A small image embedding model, trained from scratch: widths [48, 96, 192], 11.4 epochs.
Rows from block 6 of a small image embedding model, named by matrix and row number. Rows with one number within an expert belong to one neuron, the router's apart. Each number is 500 + 50 x the weight over its row's rms, rounded and kept within 0 to 999. All counts start at 0. Numbers have three digits each.
After each expert's rows are labels from the 100 images, of 14976, where the router gives the expert most weight on average: "responds to" is what is common among them. Only what is clearly more common there than usual is listed. The data: streak pictures of flow and ridge fields.
# router: router (model.blocks.6.mlp.router.weight, 8x96, trained with AdamW), inputs 0-47
# gate: expert gate (model.blocks.6.mlp.gate, 8x96x96), inputs 0-47
# up: expert up (model.blocks.6.mlp.up, 8x96x96), inputs 0-47
# down: expert down (model.blocks.6.mlp.down, 8x96x96, transposed), outputs 0-47

# expert 5
router.5:469521401527474503449565551535547421533520531495517516451533469501442437503572431453482510588494568545563574527517489457458494493459525450476566
gate.38:603522545465545503608449483513623502376502503527502546517457511518500500443479629396595473479493607528598503513484501520510380507501523463500493
up.38:511563486475433496500428494531382533467526561538425582532506551431544550499521584342506390464500500551466501483485464544478499512567531511418503
down.38:531500593457412486539501500499343498556595630393500457511463537510480499491570480402493504516541484553542566469500500512528500469622465589471516
gate.42:431499548501536482469439454497511563487477482500490530507575499599501454500418494601499515629513499493537588480555501393505541501603462405507446
up.42:613583435420500602463514494538461499441504469503609394570483473532492463436416497525532654487500530452512483478446538441515493475483462465544467
down.42:456508483493458509498514467531483481434511537475603449523539493487579481465531393655568493488564551357499491527512514480517481513602489387507494
gate.43:500500500500500500500500500500500500500500500500500500500500500500500500500500500500500500500500344500500500500500500500500500500500500500500500
up.43:500500500500399500500500500500500461500500500500553500500500500500500500500578500500500500407500500500500500500500500500548500500500500500500500
down.43:500500500503500500500500501500500481500449500500407500502500500504500485573500500407500501500478500500500500500500500494500497500473500742500500
gate.45:518475500484509518512499460385500434490504473531504527497568500518500484503452498526474489401513531672496501604501500312494468465504532498542505
up.45:472529500487498501603513461346500511525625635496500476507547501470533444500527500536499472521410360499502502496462500525499500352520512500497667
down.45:452500500410500552496735514500495484500492500501681531499500497507530538459476500523500495474512500617500498496697510517540500500500549482513500
gate.46:499452521496499503461500500500500500500554499484666504537540500556501574517500462436478496446500547514506468500481533495542504500462481486580469
up.46:500466469496461500499486501592500701473554556513599427500501544506465557497500509510458332531538502581500526580500518479500561536495461530500481
down.46:498503488498551517459520499416472624416561496499497521503522499500511527438500495513533501500570568501491502578562496448489300563412516442502489
gate.54:465533468483500490531532479602410482534434613500534529505473516505601551498510607437623410483479555496521473482500504451501489500609579608508500
up.54:535466557500496475426415519384595515499573403487489497498530473513416458518500409541382579519521446507497511504515500554507528536418400415468500
down.54:536515503491489452568565534493451382500500555448408479500546520525507500503501555332595465608518566596479462500500531500500409500432456500508504
gate.58:500500548521552555478327500500500419473657522500539507522520508477546426447399581500500596627500417500534535454499500522491506461577500442501500
up.58:448436492500501500545560500456485565579401499499460487476447474491499601500505421475515501349532547502478500618545500480500476518424499547500515
down.58:480569468521590497520492500545512523415493473652492512520558500502514478570426508500500472426502501622461499496529513500464402500508522514510462
gate.61:500500500500500500500500500500500500500500500500500500500500500500500500500500500500500500500500500500500500500500500500500500500500500500500500
up.61:500500600500500500500500500500500500500500500500500500500500500500500500500500500500500500500500500500500500500500500500500500500500500500500474
down.61:500500500500500500500500500500500500500500500500500500500500500500500500500500500500500500500500500500500500500500500500500500500500500500500500
gate.64:500500500500500500885500500500500500500500500500500500500500500500500570500500500500500500500500500500500500500500500500206500500500500500500500
up.64:500500500500500500500500500500500500500500500500500500500500500500500500500500500500500500500500500500500500500500500500010500500500500500500500
down.64:500500500500500500500500500500500500500500500500500518500502500500500500500500500500500500500500500500500500500500500500500500500500500500500500
responds to: parallel

# expert 4
router.4:528526551516576549541525489458411572509468522419385485506476471456463585566570490483517528518475525496531468467522528505478509500472457578591483
gate.68:463461448410532496610456502367502401494506500506608460496495530533508459542545487479507495527480488557577498525491500380521527494436503521509494
up.68:570529547577458510388479549641507564500502446478430544524546478475485523474436521504476498473514546500470499425494506579491471547564517504482463
down.68:440537518512578438447467502483587470471454481446502500503460478563484484522560551443496487616449508529544495507500505420538487436463551501546500
gate.78:500500600500500500500626500500538500655500500500548500500500500274500500500665500646500500500500500500500516457500500500449396420500500500500500
up.78:500434392512500474500309500500500500386500541500500500500500500652500500500500500500500500500500500500500500500500500500500705601518500444500500
down.78:500500500500500500500500500500486500500500500500500500500500500500500377500444500575500444500500500334404500500500500500500383500431312500500500
gate.87:491574495476589497502495500473528406445480386466506504638511566538526424393487497466495628471553504573508501518500502594533536468500499529484512
up.87:417548556532518497492521510374501465500500369479530521654569530612503491394473476487447532497540501509575475553489494494589542496387498510488497
down.87:421458529508553572508587500426410511500423499442497490555582431421551495436530462489573397557496515505490467531505495530551492513468517406452456
gate.88:500655441500500469375500500529542500500457500500319500420500500500500500500500500500500547500500668500500500500500500500500446500500496500500470
up.88:500500509500500500587500460500500500500558553500698500612500500500500500500512500500566386500500405500500500500500500500500500500500500500500634
down.88:500427500500500500500500500433455507500507500498502500501500500500475417500500478500500499400500500499500500500528500214444642500501429500500500
responds to: waves

# expert 2
router.2:528487495570494493506511486481532492529524429500420427484494567521441415495524564559516627506479408463439568479581489498414471545588449570515534
gate.38:501457498497522542507529442534459607499531699504405519501499569480507500493466552588501581535545493655387514510498491448444457495547503497520519
up.38:441498500513483579490540475523495561490516501556505502501506489399519480498564421533481464512497561583555540514509495523483518453511566500609626
down.38:362454497520472503362527495405487600496530440524368488497500523444499552446500507497504585499499501563436434528498535467546484527368495487506512
gate.40:516524473440545500431528482502493534277459433509500459501569463455506498524401484475551500444596460501462472563523507442499482448467496461643443
up.40:512500474436458509602499473488494400567625518412468510491375481492500462560559390444411583541499513499499496511464500502513538520509509500403465
down.40:538407483481449521614448500488498560495480586429543524479500557472454552466609447501559313388541484495456496531510548482529484540535540499411456
gate.45:561511482521472577402539480435527523494470481551594560458557494485492591536499514498445378535540519487569464552489545420491502461411575421458497
up.45:507513492559429544372481471459532500484491500554734510446576501458502581523533507496478378490502546500555448504504550488508511472494502459452502
down.45:533495499526574532531489575483536459496461489493551649502566487393518473525486521449485525696548581498497588503514540466502380497529480519468496
gate.53:531475510536507495389498469515499679512495567494514446451597549432501549465586506537525403502518522424611571465587490571455468508403533499460530
up.53:530495504535520519354514472504514595480516532517536479457511520388528498440610500513512419524514495416575587465563489564492467476417514498493566
down.53:494518495542495509489461535501480552526489493469360519540531461524588519482469514499524537650458424444563515433483483480482470472527480594475551
gate.58:500500500500500500500500500500500500500500500500692500500500500500500499500500500510500500500500500407500526500500617500500500500500500500500500
up.58:500500500500500500500500500500500500500500500500315500500500500500500502500500500454500500500500500524500444500500445499500500627500500500500500
down.58:500500500502500501557500500500503500500500509500501500498499500494500500500500498668500500501690575498500500500500500499500500498500500498500500
gate.61:488470434408572502480514517597503449540500544501467436458510495528500443532546448505482536523473290503497533461519489548506545451587402492499497
up.61:517536576594437499535474484391496550456499462500525545553480504481500524475453551490525467466528702497501459538477503451494468552402591515501503
down.61:533490504393574536444511505504503499574460564495518489489511532500536484555583476445497531499418420520446500500516496537452683501542500568511504
gate.78:557428465508458499402483500626515534524530509508455415500506474483420413435525467437490595524514363501508559500625477482512500619450488488544507
up.78:500480492453473468433470511500501466501424464454577485510457501511500500473498436471466555550452484467589516505500498520576515683472473499506491
down.78:563500453501587502504458555536523498507541500493613532501443506518488496486497502500385482649533499449668555396479468489495544381498419500532497
gate.80:485470509380454515612546493486487594490583465569401501457521467460547493502509469539511447512499454513507556504455493519525485328446468519492498
up.80:538588514504593428397479536505546376519500482438575481579460599525492500501478526393500495523456577441504416489503518508493512644534532488463489
down.80:574593482524607477468433487532525366499550575500653507446495506552478503500469481519502389457437563420511476498497503499467652537582449497502458
responds to: delta; loop

# expert 1
router.1:597463506521472473584489462412535500532431531436415483568569534465511590533500540506487585557403522454522503607502512471466479502477445626587528
gate.71:500500500500435500500500500500500500500432500333644500500500500268500500500500500422500500500500500500497500500500500540500500500500500500500500
up.71:500500500500500500500500572500500500500620500500443500500500500567500500500500271501500500500500500345500500497500500500500504500500500500500500
down.71:500500500457500500500456656500501498500579611500494502500502517500500500500536500500500500500497369500500500639500500498500500500364500500500500
gate.72:505500504489552510484501547527481612474506510511507332510500499503493494500521488558533428536492576447553542512482537475468360562479499553567570
up.72:500501492507447470527491446452514380530494484494497635488486500494516505493486526487471567492505422546454460483503455519534630427500500450457423
down.72:478503496415450541418555500576483584501477511446444476491366496475490467559521427412467439497566400449495497495528514530503458478642479460521511
gate.79:514495519510601609502461500452497466475469515499501508486491501519535564502400524477497514558525455481516500507488460501527614506392499492461507
up.79:500499502491499449535506499561535563507500539432470665473424502499494553463526470603480430470532505445577500493460469497517391524535592432493484
down.79:501515533480594540358519496476621500434473556505603510517562428504554496486414525658542435535552491416495429492512489494553504479401528554549501
gate.94:500500500500500500500500500500500500500500500500500500500500500500500500500487500500500500500500209500500500500500500492500500500500500500500500
up.94:500500500500500500500500500500500500500500500500500500500500500500500500500362500500500500500500190500500500500500500500500500500500500500500500
down.94:500500500500500500500500500500500500500500500500028500500500500500500500500500500500500500500500500500500500500500500500500500500500500500500500
responds to: whorl

# expert 6
router.6:497560547473534459437521497520517522485443470562509491535401480568518515528506506487434456417531433492444454476473455560460603590552513456538418
gate.39:500518500500500500500500500500500499307500500401500506500500453500500500500492542500500726500500500492500500500500500500500500500505500500500500
up.39:500500500500500500500481500501500246500500416500467500500500500500500500500500500270500500500500499442500500485500500622500547500500500500344500
down.39:500470500522510500519500500646500500500544500500500780500500451500500617500500500394500378499546512500500500500555500500500500500500500388610500
gate.41:497500500500500500500500500500519591500496497529301633629500448505496500500615499500500539697500500500492500498500500404500500487465500510544500
up.41:524500500500545474548500500500456469470511500469626444459500598500536504500342500500500465476534494552500473500500500500500436500590500442500506
down.41:500500507500602418513500500500500500438427448538366500620655496500500541500500500500591454580426557502447577500500500449500500538500500500581500
gate.48:500500500500500500500500500500500500500500500500500500500500500500500500701543500500500500485500500500500500500489500500500500500500500500500500
up.48:500500500500500500500500500500500500500500500500502500500500500500500500206500500500500500666500500500500500500500500466500500500500852500500500
down.48:500500500500500500899500500500500500500500500500500500500500500500500500500500500500500500500500500500500500500500500500500500500500500500500500
gate.51:500533543492421505418510533504477489470373384551463525539581531500514528546499526488487507489525480420489571482527499505393428503465439559570508
up.51:487546513389571485551484500433527503531458566477610624580494466535528465501558503490467511528485501518629629499501469530491593479487477432509488
down.51:444500500538503443590460422505575566518501520549545551537466500505497442527509515596513471503491504496493489453516506520470601490564509505505619
gate.63:501599490478504473532501497514503457495427514653523467501582471471510501529545475506517501447504475522500517486543500510472502526503527493485501
up.63:497434503579499530479497502435488528499520495361490556499428557505478500452443540484500495523501599489537481518460494498553498500509458496498500
down.63:512501529624512491518446490495473473492501500580488552537571500513504460529522485600425498449504494494495524426489517481428519508559463492491532
gate.72:500500500500752500500500500500500500500578472478500500667456500500500500531437500500500500500500500500500500500500500439500500500500619500500500
up.72:500500500502254500500500500500500500500500500500500500500500440500500500500500500518500568500500369500533500368500609500500500500500436500500500
down.72:548500486500500500500361500500500494500500500500500500500462500500500507787500500417500561500607500500500500500500500500500415500574500500388471
gate.73:442500415505512429500440500516495499530512445521503495500491546492495495469504500501492500497483404517502420487457428602536547599514500500479495
up.73:501499477509565446475355500500473525521499460513415535535495551499500506473500500501490491544516417522468452493462500537500516565516500500503499
down.73:513484500469423452514454500529482441500490551524627466478528529492500455526580500501510511500491529431516500444474524493455519422525502577500501
gate.80:500500469499500500487459501500500475397500500275422479500500497446500496500471500465500499500500511690500472503500500488500500500500500465509524
up.80:500503500500500529577587500482470605625500508500542508500406500500500500500500500508500500522500391479500512498500500500500500637536500500492500
down.80:500483500544499320500353500427500500500460537500521501499500500500500482500501501500500500500383572500500500376500500500396500500534500500605500
gate.85:500500500500500585626500500384500548500394500500495500579500500500500500500500500500500500500500500500500500500504500500500299500426451500500453
up.85:500500500500500500453311500443501547500715485500500500500484500421500420500500448500500502537500500365443500500555500413446500500397453450500500
down.85:449448500500422500500500543476500500500453500500500500534500500494514500500575509500500500442446500489500500500419500500500500434261500500500500
responds to: parallel; waves

# expert 0
router.0:462431481500538487493478474574530444438481480491553519476518551556490590490421585511498499449519529542406443512462558491552546572619502512456535
gate.67:500508498507365562476503501503497418501411500499502512500490546492555502500500596495501489507522543596487500499500492497457506503491470432470459
up.67:543520495502387503490489522541500489503461491461552516500561503498531505500500660474500494504499569505510500496501500429494500501498469366429477
down.67:475483500484500498501352499496505521508500509500488597500486491381469504509529500500637464504468373393500511499573466541498461480500500510384559
gate.70:503507462490516481520433508598383581479458501537472516506539528504503548537502497473514462506532448503564502520471515529503494507544481485462507
up.70:508508470489510490513432513605382576449464498536473521498523512507504544549507504494522470512546449505553506514474500525500486518547490486472504
down.70:510500512441363538511531481506551418509502545526576527516507433557500471497506526522464570442494483482524554474518476441509517437508525465533514
gate.72:520482522536526551457428502464481499499460622497492504499525631500498554480406474596534469496512691497503512599496536516505430501567478490484532
up.72:472531492470477458532579496542507500504557376502504497502490371501500444533590532408457547506481304504498491385504450489493583500443517520528485
down.72:485446494551597547503489500463487519461401498474538633598452501478497517518578494619577467494498556608470571519514499494516491531431499384497552
gate.79:500500500500500500500500500500500500500500500500097500500500500500500500500500500500500500500500500500500500281500500500500500500500500500500500
up.79:500500500500088500500500500500500500500500500500500500500500483500500500500500500500500500500500500500500500500500500500500500500500500500500500
down.79:500500500500500500500500500500500500500500500500500500500500500500500500500500500500500500500500609500615500500500500500500500500500500483500500
gate.80:527495494501512483587492493505489503530469500463500554457493548496500533458537552500559398488473677604447494462486501451500427531523574496495416
up.80:519499498494510480588492501502487504533468499474497564446498542493500518454549562500560415489489673623448495478478500453500412514503578496494423
down.80:506510494514393484471446533570518495498633466509458451503506426499492485596391450481437549500603363449488507495502463485482531486518482506504453
gate.86:500500500500500500500765500500500500500500500500500500500500500500500500500500500500500500500500500500500500500500500500500500500500353500500500
up.86:500500500500500500500464500500500500500500500500500500500374500500500500500500500500500500500500500500305500500500500500500722500500500500500500
down.86:433443500500500500500500500500500500500500500500500104500500500500500500500500500500500500500500500500500500500500500500500500500500500500500500
gate.90:516528509552619439533433505469399565540460572561533501455463563477524429554487528553480460606460459439514566451524483567489479491491388554489490
up.90:540500515538474471502493505474530552428528488501611499535447479448502556600498478559567481524501468499610504582525476505469431500483470500514532
down.90:489521478418358473499489531466621560496449525363421360424429499553494525421536533412527525582523493487507510484513485575495558511428485514503495
gate.92:500500500500500500500500500500500500416500500500500500500500500500500500500365500500500500500500500500500500500500500500500500500284500500500500
up.92:500500500500500500500500500500500500500500500500500653500500500500500500402203500500500500500500500500500500500500500500500500517222500500500500
down.92:500500500500500500500500531500500500500500500500500500500500500500500361566500500500500500500500500500500500500500468500500500218500500514500500
gate.93:500500500500500627500500500500500505500500500500500500589500500500500500500500500500500500500500500525500500500500500683500436427679569500500554
up.93:500500500500500646500500477500579539496562500500500500640495500500500500500500500500500500500500501517500500504500500653500475434652587500501505
down.93:500500500657500600402500526381500586584500500500500587500500500500500500500500500500515524500500363500500479500513500500500501597494500500499500
responds to: parallel